Weights of a small waveform VAE: 4100 steps, 39062 training examples.
Rows from block 4 of the encoder, named by matrix and row number. Rows with one number belong to one channel. Each number is 500 + 40 x the weight over its row's rms, rounded and kept within 0 to 999. All counts start at 0. Numbers have three digits each. After the name is the row's rms in percent of the matrix's.
# convs0: first width-7 conv (encoder.blocks.4.convs.0.weight, 192x160x7), inputs 120-129, a 7 kernel for each
# convs1: second width-7 conv (encoder.blocks.4.convs.1.weight, 192x192x7, transposed), outputs 132-142, a 7 kernel for each
convs0.35 100:534574577534542527486478407461517503566540471472466504439601533478498555529441535631537524506477483533485491484514471467488524566579504470409446482470525474414520456462555516517506525516478521522525469415528450
convs0.36 102:531472573499455500498535528522428494512539457546538607487495477411417410477458435515525530505525521537442543577547565449480466436480431535475463469534491527488467483498544485471565512528556559448544514513470512
convs0.37 103:526518543439468446532540609541528507456470577482543470491457518552501481515455504530538497536437489464522535493518447533554512504526441481514457500477524495437533531509511536576496567494526581532617551519580554
convs0.38 100:459543557501548491539513458428531462450424488424447469511530503544485520490510474517497481558480500477479449478534522530531497464524466565557505516453457422475482533505478475447456509507507489470441495532448552
convs0.39 099:527455489508529444516453493483508480497501480472523524544494526573501527480519481483483484547464473440504436536563458469527561486482524481474477529501538490519551563513458484515510472516481479503484568525535520
convs0.40 099:470506488451457503560466528452488477543484444462521483512477535443485462528451415517533433456465505511464558510560519484536558444494494489551615589543477499495545509456524551503489484515515504461564516486484501
convs0.41 098:465457421527516422515486571501462480473468546453439540485500563525522517521493504522512536506536466526481441492492526501513506578427502501494456480446489516505486487458526463544504531566424443400470437433453459
convs0.42 102:525551474489501510530451521560547488463507537503507568452476455569454647521574461470534531464500494521479532510516588507562525467462482480500521498458505522551489519519479498490491524465479481472505540509504444
convs0.43 095:526619580507586524491501530472468509527451565593517571532512533465435488485481512464469494446533538507555492485539438502497461510574404483528533533535489503505476557483453553489526486480544458468525475453475489
convs0.44 101:508488525531530509436489547518479528537479500527507454518501480436485409480472464491570514505559579555525551535442482489426475468487512470460503528475510549515487494467508512462433543462466552487560455497490574
convs0.45 099:526519502501519494521534441479500450451449524407493512547534591508495520515518549499491497514523489530560566552488511493564519472448477471453519482420560527498490496490454506467467538475461445545542520456558512
convs0.46 099:510449479515530514401478499497532528545500537548507474503504446478518535417436413477484492442533460506436464556463529469531513472516510532514461442505530477496479466527532499471548449489454483552460525490529539
convs0.47 102:446568435381445493516539519522470513522538496468610559483508503484470529450551584511470501508533510489577495521493491500518481504459505491489500485503505415562501471472494565502519520488517474474472432404525509
convs0.48 099:488533488470551516499510552539484477544535456463492473486476515454416519360416515461511496474517433491448522508461486522516524426440474470447560388479430464556561417558524480531476501518531502530433490490565482
convs0.49 098:519492460469561428454516520524523518527426529489458487486510545545607567500421579614509487476470461493527533522581509567528530575588558568517593562440442473546505435476587533532519606550475499465512435516508523
convs0.50 104:511499517482539573496475467455413461486483455487552492541493481496436464490426421388603608567536506480590526479549496539463523473551527533506489555440469416485527497443580507520570553459544514499547496503465411
convs0.51 098:502518536494435492570493515469497482421517548532453451488509433561534566466517461451520549475485460512514530492469499461518434498416467478471443504446475470501503498462564539560469522463489531572577558605555514
convs0.52 101:471445489559525498535539446505397503502531514547483534549575566456456441470467423484516503499550512511509509499513490502493545527509521525490554513490465563452470503497549517523457527486463485512491475491461464
convs0.53 097:465508442517464508445512557538495477449441501502524557467532559564587569677578641532454506463471457497483449492536495526438528470409477477479518472506594486473472440556500476451466450469509494448565517547462524
convs0.54 100:479519508504466536468456481523664604576439528497484500536542492459404490415379392461503517441522464511491467538508492550508517478527510507500431559455509523521471524487540506480560511554431534514582502592535529
convs0.55 098:570551459473473506498484462424542468488505476489458507521530450491471472475525507541543515463431467475466513521475507487499515503546452502573547550478423546473522450493502536528538464518460520519568532533504487
convs0.56 097:489442543516515504516529518535510505472419512538530440421528525560475493562520480394472487503482540495470474468457464533501476509536545499534526518483534499512496557473486479512500526533511522538511491527501494
convs0.57 102:414459390409519516446506503524455577485462444505539496452535548441413523520493437427424479441501520465506523478564571604500551498560580525510468497619583511575574513584535537534474536526556407443462468428424469
convs0.58 099:540547466447452534446488485515499496544499492510508604420470490511555470629527594471446475448488441504489478466467426496495482430547492478586427507527507485495478489492466456545494470512464528464499514521554569
convs0.59 103:444471555593545515465484520509588478407508508524480457524485537503578499488499563501413439483491464545494444465399514490505455487510453521507467494540481472514540557510475507447515455463501460516489497590483490
convs0.60 103:538469431446545486505542496444461492476509524464457507491519514564493561524452506453547568547510501492423581545463469457401456527518472472515500519446520461522518463456522511543523447533537520511448464498483530
convs0.61 098:471489496567438508472534524529474427511501543459507548513466501444437439451537500473492503549540515523510509475489417441501557494494457461397463463467532493498479486481521492504494512579384527530480491489480456
convs0.62 101:535466555492444454488515632498527462440552564526457481561515503457451457458409416501466493554470430442505538556511512579465496551534460540483439569532479487553515490489463432441476432524524513494512556537534577
convs0.63 097:536553505518461527495601579468421495563449487517487555514510553511479487516485561474495468457509457512492485473510540502442495492459500528525486539494530489477543585532538534473481489484512466531552543535506492
convs0.64 102:453482457456460505564558501500498505476476553595505457452504503423467500545494460523512453464437440483487471522477489536494492469576509470538496462516494458430506566503441539482429521513505572568470544563505432
convs0.65 097:533506479523489521462542486513542544522534515531519555545478525556518482448514489477518529551567494498522451458465537516543487504499466544538473541484483501499413434502509524508497487439437558435498495414468486
convs0.66 097:457464450526567518560463529548495491450512512508493554507464506366411413381430449445533506561580568522542474490510514509469508459516525584543444566506421460483491527521478481576576487531537552544491558482477537
convs0.67 098:518567549525510431499544507536389487452462474488511527536481473493445479476451495385484491464435444519434468452473460458472451493542571541491494484442443514509539502542493466530520507495512466514525479526489481
convs0.68 098:500464494493473454491519476493507538477469489483497484459489436526466530521447475419551548560507484500495495522567494575565541465437472401461525502504483506495479471439467466542539507501512507471398487447455418
convs0.69 100:513561465536533491506565589479550437442500514535547541496435531604487502541541512571533470532490487481520497513511488437466479555440500512515484500455464535575496480491421499477441457473488566602545552525539487
convs0.70 102:559457521522525601550519505537430481492546514522497473482535525505472516617521525547499468422472450492486493589558473523445528533514539551419503425453456510500474568540463440496380475502473520521597512559505428
convs0.71 103:441466506497554534507530498517442373449481583487525517509493453507555649579565642591488514554520476533477475499476476508454449481537464398507473495497519466411472464518421403506494487446460510500520490497517513
convs0.72 104:547520526521526541470480549474440487538580460507527542569514470517514518485468452401561538490508481480487536569595518491426459515483509474466499430486527520510505529516577543555497495493499529468488533531526580
convs0.73 102:533494540524535420473451542473478516475443483518466477489537495549532542491504429485553444483508498491563512497495449486520418533549473490467556540410470456495442491493482447451476428461461526585482570488514457
convs0.74 098:483524494462518548520505496486535513522462480480471477473545619512469512419472561457522485550525443536576576572483517516539500484463487414470467411524438486491476543570443539468537547522575504535457544525540548
convs0.75 101:530501508425496531526535547478517480523531535449486546495608509496440502457514429412559519446477478509481551528497435564485456549540445452529504476461436476475571461535591550512522514454523466486440470469507490
convs0.76 103:543494578524527475473512472503435451504509486432457528476466556540482541461427530559441462465541541448511506520438519551542456453446500494476522464508513515501541427507511514507506508485522539537503477519455469
convs0.77 095:566503551489538470530525508515495523520441497472474495535488608516616594517536518528450501476469548538498511492528506515525466530467491477494490476584555514590473488479523524516522538518506529534512424471501518
convs0.78 105:456476527531484490515486450505459457473444516503419473459511477472505492527555449396543528516589536543512493507528496499482513430442453420474438473513524476514520501476553585523538427544510528556547542482494506
convs0.79 103:528494547488504500460525540510527486550531481466484509449475509454479466443431457455505499471491462468502523529517521469557493538483459463457465460500502482528493473455517437481418447446447497536529477474492493
convs0.80 102:542569500472485522506517549524536493488540366485505463516505459488423501491499542492556556518490549522540475506510439496501572470498539479467492517497529476463518478479587547488537517474513502436498510440464461
convs0.81 101:515500485474591480445523596578448451527458476498474495502485597421382381411499395436576596502480523548515517463465478474577512575543464502465506473454444449520477431506567491458461523486487480451468470452443471
convs0.82 096:523492524463517486513529573577470534466507446497526470541503449538567605558570619515497472464476535504568553520496479387530536550481442416457468521472546485504552570429497558483519522531446522565555470514440550
convs0.83 104:507479501511493533452523497500476476484516525511471508477573499486434469501494485437506503547499476490482533514514483504529498524518486520515472571502513537539527517508543504560528532503502507489475442498531505
convs0.84 102:497491443369377435448491444531521539501471521532504494520478538445464432406440435412480569480564465523525471519501460559502515497522467553562529527427532491522526467501444517467549506497509488523579650546555515
convs0.85 100:470506496495463499480513494417468444538503509490507477475517463503471491520477523469516560521458492512487568525455575503435518415478484465502478438424458502523509491576538533548551556493505446478444477411482472
convs0.86 102:487557511499556453539486459443481497445502460511533515576422561520423503484499442530480541502519535427559488527637520554519507450576486490493463556530442516460414565510487410473551519522554506530546518475513504
convs0.87 101:530459528586506470472560548542521497462523506505493511441506414536477466449448500490473466508545473545502497501433509495476554506471542514440465431446475447526492466526480510425490451395471506548525519520494501
convs0.88 097:462500436494538433508513467394451510452440449459540442557425454537545502563535484500532559569531535532591476566512475530502524475490505502508466562525504482448466524521512513482524537512583537475447484509491517
convs0.89 108:596566489509487492442501494485569488494475587535562483463456505520520466478438453489515538543509499468438582474518466477454483472486504495501529537466474486529475569495510539439471509485548404417459503491534522
convs0.90 100:542474476470494495459557496457439475513542455400418511428536494512546547599520592635509498584550579517510541544514452555521500405511475542490403507518518543473537441527464539567497543518474478555538513550552482
convs0.91 100:553496477503471473446435477500511499491513439494498441504476447428422440442467473522511497524502551509484407532478420518498450513463470413511504522438489510567527531537541563532544500575491459491505478497438474
convs0.92 099:535546559529517515457492453521483565567596504491480493510559492468483499576549539498458572504441466406501537508464467526507538519550523491456493458530447516517486499470501515477441538480515532549481504524542482
convs0.93 101:465551476515567538539477445475524506545547545509546548489532503520469487497521540519496482543518444503460517530477486435451526545494461474495540504488534567548610511478399486460450426444523506533480480470480491
convs0.94 097:442495419472449461451553478492529597541500482492565539478441490519494564540617516560580477547476501548560464463506493467583554477483481496463585536497508497490460490551528493479513425483493476506506437574486425
convs0.95 102:513500542504569506495479463499559388550538536544486485482513500600507517587575485414467528447558494512526488516537587521530569514465486467514541537474378504434446458515491520475537521529523488470485580466546530
convs0.96 100:469462537465475486541503493527559563601582483464486527493486480442493431433531502522507559529482515540464565565513468486508517576514464525587481509441529568561536479441553522514483560452495468428518547512543564
convs0.97 102:495516478522514465525492496497568499482515558511492406490509452533553536503566511532596573553502579505520531468490507484480478498489538494495403509480464484398479405437527507552548556581504497460494513515501531
convs0.98 098:444541483469489505440507515535547525527476517534451521488522489460508469492484478505564486519515483518495491482512511458485517491561529515491528498473478549547503484504535532560545468496512539511450536507508563
convs0.99 103:455592515539564565533529483501465479459423518498549536553437473467422543577489439514455524566483510516493479513485411469515440469440474464491491462552483455512488464494444480547498488498533489566574506530534538
convs0.100 100:540516540513475534466585540438510445512435490462587554491513566440508453446408444558502490536496508505494492478495465530477480502521493541507456496550463507550563526510487471533458488485492529538498579518520545
convs0.101 101:490513521439540550562578571506541526460482472498473529488513542527537577513493534533554579466512461379497504454507527510458529536449587561535474457468554468477487521496527494502575551513550583529454558520476492
convs0.102 094:486501543503477515532494427549510478525520465549524529480507514529495486591513461554530490496511502445493536504466532509436521475482546554519494442467492463472482465545536553508483516484475516435457548517530497
convs0.103 100:507524541513469523450546516505469517572468495453539392507489553476501530433507507537461506553533500467464482497511568490479467454467474453506409548514477454503517497484453473472570538472568472441472501537484533
convs0.104 096:469501460513519508489535588544577455535548471501495557498552514418376447523486482507479486544477479485474534531502505492537485434502539562516461474506537510530536492510532503552522569505518531520492513489529498
convs0.105 102:498477478564568505498524576462475555524471474488508471521552530452525492459375436498528474510552505485505588560475503492483520437487612453427522498523497467524481478449505444478477469487408499432479493505507490
convs0.106 100:580501540515546501497565579479468487532473526544487513564563533508454537489487557583514521556485474475529422473483421468477489535544531493500487548523481481468497461461482531480483404498499521556572490518429453
convs0.107 097:525434433527516512507526519520510501492520550498480511448456484549474497453538486489477452447435462453452530523513527487495516434489471488488485472471438506489512498498525551523490461505490530528533537508505483
convs0.108 097:517530479457512591529475432494420579443537464509452505511517481526593483566524558492495474538531522532521508547429471473459469543549524472517491533511495492501486482451521567505504497445485502499563511519525464
convs0.109 094:530506496499437466517475522508532495492524558543552481473464491546474450530535580562482519528515526448489464489493544525521486429458484514482512465515495502452461446487476469462492474491525437477442484469506502
convs0.110 101:506533585484443462463462528494498499552500515534526494463394524528537539475547450524496501493512458487432528508425537487491546417478444503498442479514504497566456510521500531466444485538511472460450491547486508
convs0.111 098:500463370362525410549523545533483461483442458516494515516513476528527499557560518556554513542451500407476573502551530494400500546470472438499547503504512501506525597498492532445432509498477456509527537481527510
convs0.112 101:528518475472430514451541517460502499556497578521453496450499465476471448514507439404447495466417497484487512548449498509494534547544497526537489552543480537529430497495521475563454513484502491494477431494464504
convs0.113 099:475435427585486460467538430456488514533483457489477489450496454474468570520502497429488492557491519453512530510497508447478544559516529551497530585494528469512452452486492507503439479510512561502504555499456467
convs0.114 101:549565553505500484514552494486491522453505464551489509477511509447475512537475448527473495487484505541483480458481499531526467484434427445482524529459451480468523452488460526575579504523505480456484419464461463
convs0.115 100:484542567508514505490460487563539493501475553569523510519476573470459581437477584494495527461513525494507517498441583521441451457479505514433439449533519498554486471492559530515534476445508540509484484502475578
convs0.116 095:468570537477471480451514543494479478517537465578517468470524546545522585540554507642581572503530501491519515446522535516443434535483463527484551480494479480460419516449534570500531475551536518505519411417501477
convs0.117 103:504521480443478479523485450483497495517476488444482474558540467444423362434464460508555485478494507495413548523569535471529477508487519517499554522467553569501558514533522529497505544445527466511476463474503540
convs0.118 098:500553482493520473472482475492417487483439462436443481442522483521453465425500538492442468496410415514474471499478487438485482454514516516483516478512454560506464414468584563568515499499507483509541508528525530
convs0.119 100:515529499503494492510551557532535511485486502475503525519523530407425453414409482405508454518479496482482484512478495538503540477478548522522493512452435432478486396493445560477535528477580420463456512468464451
convs0.120 104:490538499437454499518428543477403460505591518459479476502415450533500438437507466419482510521476484404422499573541509539530464528514532557578530555480466560517492536513460508475488541481462508453493457497519587
convs0.121 105:464531492495527505463520557503501547470531536454481528440503364467443405504501535527485566493538529598471514500478535458527479522429462544491517508515474462488469502472533504497438458481505546538527503509430519
convs1.35 090:557444499484579520542527483512566567490479454500531489463464432496456528518520560443470425471519497440477480560532481510514532546500533534503464494499464544456416489479535432450497473460528477550525472460462505556570460516452506481
convs1.36 102:401456441442473439463444431471483463481477454499463480514467514501504529487485509508520544509481487506562534570552507429486449439508445492496505513459497523512543527485447503437489502495424516484452420438503489470559555496510465447
convs1.37 104:540480504501467536534522520457476471520491528487532521523521504576495591538523498468458576563530583471504496478569524553501481506499444495440456474539515508531471542469527460421458472486501476554549503537434435481494527543579491549
convs1.38 100:514470505483517500474418534457467552539522496470501511504522563593512524548539554557454497508440433519524509514471464463455501481456400507483472465461541537476466495518556539521533543547507512559553507487523472528529452426507534537
convs1.39 099:512532542480487449424414515431420479496447401434440419509569479454477472457450523449477559515535517480511535485515445467517449559499574533452501498483536555498533500539507534521492528510480524458521525580555498571554537521445511432
convs1.40 095:539556470525502477516522475578592530508507505483476529547457497478452425473562475501458500530463467471527521500545614534509562464430471493519521483519494489539491487466477499438543508507458421449470476467526549517571528491446468490
convs1.41 098:570536563596529539530509476446511477491419454486465509493524503517480454509586564520502615426531535580523465480500494468538532462487476518515469411466548527531524535499579489539519455548545454506516524495461538513425494495444431415
convs1.42 106:493514503544502502532539517439506488463527485486545472502493482546556502575539513484538598462543499477503509517468529585538516455493491478444484499447458518471492575494425502404446536576477467535530425500432533488410487445567532536
convs1.43 094:394458444503477544498506553463558466541534576515480495475476459470529519524488488527552575494476506448546517487446459493590509473430482437471499463519514444515511489481471539502442518442474500486473515466609548481493484514486486513
convs1.44 094:514481508416445489482488498508449585518491484529570558518490549414352499483455456488520553506570512513519588531507455488491491504544497530445485521495466447468450432432435518448461540504459559534531545495506563501454552510531502531
convs1.45 110:483483487527536485494510537507420462523426400452420368525541566540504433506492525444558544499528459456467574564499517444396436485476458530501530554501499481504523503509543476544514522573545544507488521455430418576544440486422464370
convs1.46 102:413515502443483492494461546464484451463490569534517521582487599532503528543515480513493533514550546422479527474511528461492505474492510483493463485488469490414475483487517544517490473513492447527564537492504500469503494453501509562
convs1.47 103:439473505451505525445507460507456474505441542475408517585489571563462539497539497495472418595514510549514562530514515466517561522530471519536506503457452452545483454488486520486534447510519580517563507417454561484492507503485482548
convs1.48 101:468463496513432503524568518449493543450447512612523540592564522475504464441505493448520451563538507534424475498492455538481517457491474453526498464375463528463461525512530553486513527509535478510513507506526565531509553520496468456
convs1.49 111:543501530519527502508520538620522533526574489539513510562453542547544537527521505569417549506483489516575508489482490535532504543517491559559560523580515529487437469492442540447472470451484537525544516498495492505508482441482496559
convs1.50 093:496489557460508495498464529446514498492580521488520509511454415592579502567562536515468499475513570438555509617483566476502465497510428467543460507477480482507557531450471503475472496484445513538513550492464477474449522472515540550
convs1.51 098:522482452516478488553484482466505438486498487470501494497486489530520577489526474519511494550497471497542531445498490483503463450482466536449486466530500521485464411458498507528436553544487526539498459492502491434503479437415453460
convs1.52 104:562500529475492478502446490538505510511512451558596477451412439453495510487536482520506565524552566528430441464502526487506543483507605552499584515529462487539475462540562500485563543506541458442457423553477534496536459516526492478
convs1.53 090:474475485473431472446505547586514508587438537529519497539547578508510530438511506487433465483504424474444506502548492500532471512531479559501506449453505462476497495492475477497524516506513476503421436566500482465507483544495509459
convs1.54 093:422479501505494497456608508506490476538504484521540628522463480436513487427534484444554462507480464567470458474525497428506441424503476582514547466530505546502559508443398486520455488443547573540480478454490512515443510532526502509
convs1.55 103:535518507567530507572489428468535478498497422483559442410464468547561532571539500532415518467495476523507412426513455526516522447503480566485499550480493493458530509488537552520500512528518429386411488462511557488513489503455482470
convs1.56 104:532542521460522501517474464511512524565554498472498423443484442460417456507414494538451479440568487535510487482522524508516591514534549536504522522493439553489468554466488525489519500492574499468496538485540548534528575524513546573
convs1.57 102:482567534493485504480479550465480479493580524519402520484462435470479463458430469474523514487487418482506445471440468462497516532524568442533480462421497477514495509436499497486584490505539519470508482483520424539564447490466548475
convs1.58 105:478526586495544489535442549524489488500494494443467408489513471512437414519508455495418477466524498496503526501517531478517542441515483515528524535489515530557514503507535515563649564581506483462493523564567516563494537523496512486
convs1.59 101:496518528505555521470554510553560480516578526547602556536481542499523506478519479483478478496373482441525482582537559469535528485529454540433428501549518457520618512506590520545584483490553543539536548533513539455459456411548497467
convs1.60 109:531549532499479414490512527542556492479436516466496493602471514529505489501548519514504472507521535477489540583537487475409500496467442539486466504475438459477478479453498567524536545586537520547522509500441438535474473536504470465
convs1.61 097:471490478474522491468574483505512571464491506610554525500532493521554486572478552479488463482537513510536479535469496494485511423455499490471497483486474551551398491526464427540482488554464503450500484448426468456491465493463521454
convs1.62 097:456459500408466452471446523525475579443460504517514552519530572526490444481515433471495441455387439528502489493547463465529459447455442514529555526467423440520510479483463529513463527464502438495435537421509516540513486504482497473
convs1.63 099:450406479461472501533419466477485447514506467503556491526553520458508476513493480605531467487506489467451453516514547450468460536484485526559557450536555450501534505515525466533533506540529559538526572439474510450505427459462455489
convs1.64 095:533571528592527518539457528534444532568539528487548474601524542511465493452467441495532551524493526424549509445496549509530524540507566503485546452473525444473527472567505519496492499456452486469472455494470505419462415467430429488
convs1.65 100:442530553482505488480504497476538492485529546563488482564522477494474490490399453492526527467609452534537458446497506509487550431475441529534471521440434420483496474493486502517535428447445505516510549613430551495431468556452466551
convs1.66 097:499497501509481486506551478491523531466534537530555578538494506538508472555532473516542426449468388460440463606445447534648495523521549523486514497549472442569529525440465527524524573486446472501531493494496553489513549515510484513
convs1.67 107:513485437504495559558484455520489440507495519449483465469379477495478532517566494428493506480520448456498488505488474431437467568542586568541590529606556558492487485496576479562571518517482546465507484554535470525466520464531470465
convs1.68 101:447498496509531486462460476529544526545479455391401501500505632499444496477491477563560534446503537507482550477495467475530504481538446455411472513477540551535527564583466488452525453481466474480460445485441409385462511520606524507
convs1.69 104:562497515495545564492504482472469501528517522528469434458473464563524528438517592593554557469489456528541553566504472508477479461488500540526478523547517478504515554505630578533565506489526510521474490538501482521511482507524471484
convs1.70 101:486513467462422472500498510440481492456572562471556450538467418478522509473520487506554458518441504563576444480566568458404458532526488521532500500490476507518485536519502523524490510508460494502504551473550555586525554564526586518
convs1.71 095:505453527470442401462455487561496506545501459431475487430455506582493493495477469491502478524476513499505517615573524453540485544558588553578529548445491437507396472476428453492482495488516425444472524505512483465543476494485410487
convs1.72 110:464463469442433452485461449470451485537555533518500567533474564468509503533483464458499455439527491507535546610549545513536477515477454472489423422504494447461484574510547524498526514529508520492494490490507472444439484522452459503
convs1.73 096:492481481537503563496509465461529545423454503498535535547542504513513531400458450472546497525558567473564489489532454505552462523495454509463504521515452500432483502511481416474460542480477504510529505524520434502521557525552552516
convs1.74 103:530507531527541513486523543553545512516554460558581477510488580458441494499440458482513475465502465438492476553565491522490413442484435493518465506541518543497508454453537541446549495481488494500484459454436454509476437424410405379
convs1.75 102:515512574557451529511495486516530492514473536514540532472557448555430487520564519581477485528515477474537550511579542521501507412433422449467423466604528474495491523528500519489504515520511543549499506465514542500485496500495441476
convs1.76 097:460492486504567482493493441516429471515499411422468478457456486504460554517473572476514519542434495542513490502476504535502581496500466484504511511555528484501461462500550557523523472627552522504536555505439444490476480467453467424
convs1.77 101:500448506561531506511453494530466458501497491485421417439451453479484507453479476493487462494542470437433478467490476467526602494560506544560506507475457529545550483580537513527518463470451477502561544519493476579478470532560482485
convs1.78 105:483543497506530476499509488436504482482538528469458541426484477464538531553491513553556478518506508509543515528532541452472576548526438482461482478462496513471510437553456483484453487539511450419466463583534549475509499512482472523
convs1.79 095:460469494538559499485524509568505440497523480421469453490534526449390397421430411484478536545483536546517554496478525497472556496463495498512502506467563594585562533594453475456521454459528516484582511493473486460487494458475477541
convs1.80 101:503455485491509510491561542532510452517532491449485493524501505485430520579499476527505483565516526526538574528551511557499462440495495453476486460507526472428537544415480464514423427473497508505567480536457521450527537464562474493
convs1.81 100:531497453515543544520477484549461487512472495537498495427444416533484490460504498487516501536442497479518477420476484478504521479432449515498552472449541494530520473467564537449546501456549486512518544417459478527488482500414447457
convs1.82 096:426425473445436487541508442477443542544517478519487498478583512464505469480532491447502495495505430465469466454471562517430465554483497525487502455464481477498515549495514475469531438513532470451452581473411403466454486506443400432
convs1.83 097:452499421461450487551515496502544484550531478466463483513478506510581474483572449447495499548554511571522495430473514465495469448466488425482477471540545530528499512508500526497420508494545530552539533457505513454459449496507490451
convs1.84 101:464431492507492424483481500479510478467570544520541501515440468480567545581548483425481506470525444505466551502500565569495532502487454415483474467443457443453457464458501560490460480527471472504555595496506514481510506546503529501
convs1.85 094:482527549538486461459525517526500513473456540422530516551524540484451455474454528477501513433563489465482504570475557499474526553487447495458519441486440443520497515521406500423607461519518494453499432544583505421423487466457397464
convs1.86 101:533507537475465536447526455433412425460467536455551503506507516440521453510506471539465524584549536540417455504576497492502491484505497532516560475533522543536444457427447473486524574449470484569455519467558539546568458488441416545
convs1.87 100:497501465471498505524500544495574495546393451486534427462506464483455434492449468545530441560481437564481531619519506530447492551542483547521475479537541484547480515464510491494521526509532536521535468524471471436512486467447518502
convs1.88 102:492496551486533466467578595529584500454470415448390463511464434401507467458493474486498434469475532490501582583578504536476499496530524509463525482510561475532504475503517485508440480451421530459477583515547464442515441449483433500
convs1.89 114:475506511536426445527473482503434460456489598522497425436489501506513534496518480463510505494521543459472450518477472481503463484520512462473517523467449521500476483462520540526446478520539536530522512593502501511476468459471556474
convs1.90 107:440478482474450531485497558500470463500579535526523545487572473540436538415465454509518519484537458460535521556439483509483543502464494537468424539529466440511493515488437513485454462535481520575550526505513534484454490492489515533
convs1.91 100:414549480582498530535494444519477483419486401471486493488543457472484529464469520489478430566581447501443508504525535500537524540518513539518507538470502547478556573541453443421443524457427541470416481586554572484520498574555490506
convs1.92 094:549465497486449452538435504495480564555467441489478513586483416513520453534486533502482544403481479480514483538602473478594556462448508508521497568483486561538530488438519570483553493478484503463497528498522533468597463475538513504
convs1.93 105:496530481523487440470505473482535451422458512499489490494514494506484485453528498450547493583517534463558470500501443513500517523558552515565500508522473485494492477505571566559549528480490541521563469487538526496544567526564537465
convs1.94 094:453481459466467543500518443573487494512505516513493567487537494522576573558546504527502549491538524460468504543540517477511443464471518485467556532565446512475514496523482542510563502548492467477490508523500526441489583552558537543
convs1.95 098:491461468508543499503460557533485500613577464461521541502438462561573537530505481484482482554371487532443498504461506516590560414439455504479471443499481556434512406468498464474473438468420470458482439502547423554498507534546557522
convs1.96 103:404477461551484448491554525518497480472492515568614509554559492449509451501470544547484530538485496516517445508430419490462461466488495556517482470364408486427474487449423448450479478497537486472489424458492487444475464468508434487
convs1.97 103:505481510545542509485558420505512553511520496549468516467475424458544518521548458529542546497510477505501482498543468524539492516504489539519526477523494404472454503459504448528526518516514493506488444472486439532530509491512535528
convs1.98 097:497520475499468455421511524485580478472362533502489533502534552451492487509437514500579543525503468510552546530523447453539583467460508486462488473509474526445486519567497500440536558549486538514449471497489580513494505517482487484
convs1.99 098:486486525520509507502545476478497464550522571544545516464535469485486468457481507503493485522510556496528494558531586601510387383428475472525579526445407428341480518463461515498519504534490503534516458564549451466433472512426525482
convs1.100 092:460488490503448488515467433627560482533475472509541483488460542591473539480507510515512611532542463493502535456438414515573444525450559507476484543496524496545464454484509477551453505533417472516521495506471517514472438456431481397
convs1.101 097:534477539515515541477608527549478416439489515489490445563517480579528558520578548516475459531478523423499586505546494484488509501511477506443457431456470452428449453389475516481523540533404515508573494551576520509498490483453508478
convs1.102 095:570532472482484456446552523551527550470589459442432521517507481456460459489565512523431451476506504505512557508466471482488533479496443531535510509462521511499528487470418448500445412487456496523519552584582494567482583522508548446
convs1.103 099:463493490493461536522559517473425496476530412466473455492460546497458476501525513451462614458482518401488457465505482545567479445455487443486478503512523452528409489458522466589469520524482553535500534619579517505490541498517508474
convs1.104 097:509458491526533558466435450518445511478483519537520569489502557429453476416478507507539464510417497524515488493550560438568526523465560540495503529518425473516521460447520528454461578473478525436532533511449442460473533541523496557
convs1.105 095:544526535499534463504469518458456444509520415504482547496460450475495519476549579543498575510525433478486483531521499447421383486488477479553537433557537480441477488524489486560544579553546476486471527523490418514530442496531468376
convs1.106 096:473552495459496529527485491501499426538467553523532541560534552531548517499519523464477483542520513533546505497463503495471507473496562523612538486492540451498586517485537478414492422476469527472530486475533542515530512486449512515
convs1.107 103:492466526495479480493451471499495495489508491427521445484516494536568536581574501523510507484469501524554500537466562537482523543597605586565548585474524494499457492553545466444575564511514528491541513545537503487552533482422468574
convs1.108 100:472443476483506472495483566532484508549597553516582516553422464491518398446476512508481491512512520441512501490526459473523483545542479515486529476495448410483462469470476468475499455450448493449508523534452542490509453467449494457
convs1.109 099:514476473520454464459479462450469557497508428502491439484490450535522539540563549556434452490482476392503455563500534454506543538531475486520509513457439492498460482520571551505587499465421416477423547481557501536460511528599542602
convs1.110 099:535499556492516490454560434501505459506575490496547512520519472516531500500518464476551477558555466505519435439507503492550529574504544515554556494430413492557557519470490472527521539493525573496596486452460532529507473423525483499
convs1.111 094:421428398454432464459551512495494467454479523612466554531507505475528566532595459452500463513529540478488518559500514481512537507501493494456453539486536458441495512505478444504491466448488459504488505532477438484514433527482503529
convs1.112 097:478472478532471503522507447538482467463531540446489473446487511448501551448499482500586472503494441415480453509572569443514566484518517554531527560500481562502475509496487438559498470447424502505533483543418520529470482488484439439
convs1.113 106:532552549531519501510516397586471512442464542522478453481462467489473422480464542470546522557517530468462502499574507482500477476482510556501514460501501521493541499439454481430485496552497501519545564595577523432459449520484530492
convs1.114 103:524471480500462516425509528483578504509473448458486503490524499466474488498509483399518392547483401395446516473537503568534522435508577476535484481404491461482498553476482491475483511462466486536466507514468512505486541515507500474
convs1.115 100:489489464481482521458470441482483568511509475472556535565407488568522539516510523485498467553473547530526490431548493461474507510453462478475475494530501519548466454521474467511554424511474565473466409491510512525501496481476520498
convs1.116 100:524502553523464549502529530543519573473488536536530514473549468547480466477519475511425570548535488571494533516564484478449498472420478518495449470520571516464533470533529535467422488511495462464452539479471484524534460453434410357
convs1.117 101:571521555545500501520552533534529498613597438481433527483552443535509472475450488485567479412499427526548548527505539510565526544488505462469449560480456476462489449475544547481547513523460464579526526530573469472532512561475469511
convs1.118 099:505518556501539501572455462550460512486489575493470492513499479387447484466433551464564504502486539555511546594465494462444474543569475521530531487471503545496500579477452510374481495438398542519494550520537496504520442518530493501
convs1.119 102:471544495494469510475559481525483505483418524495540571461548451573521558518559531523498570525485475552460552551540521526538544442466495588482544570528518484452503508525513459515532539550554487444471473488493498433471461461494483468
convs1.120 095:532461462479462529560519461459463601544442428442554509509473524487517480543544511455563490543540533507533516549516519558556502461485525435463515506517517493500497505572406512492494524550571509517526542493514492422481478532465469531
convs1.121 093:528569518518525543463566558526560430544469476504528494498400549529466541531489548531433461519519527482537557506554462519519443493599514562557498518501541560522494478471485468506507490536482551467458406511505446508427481527519484535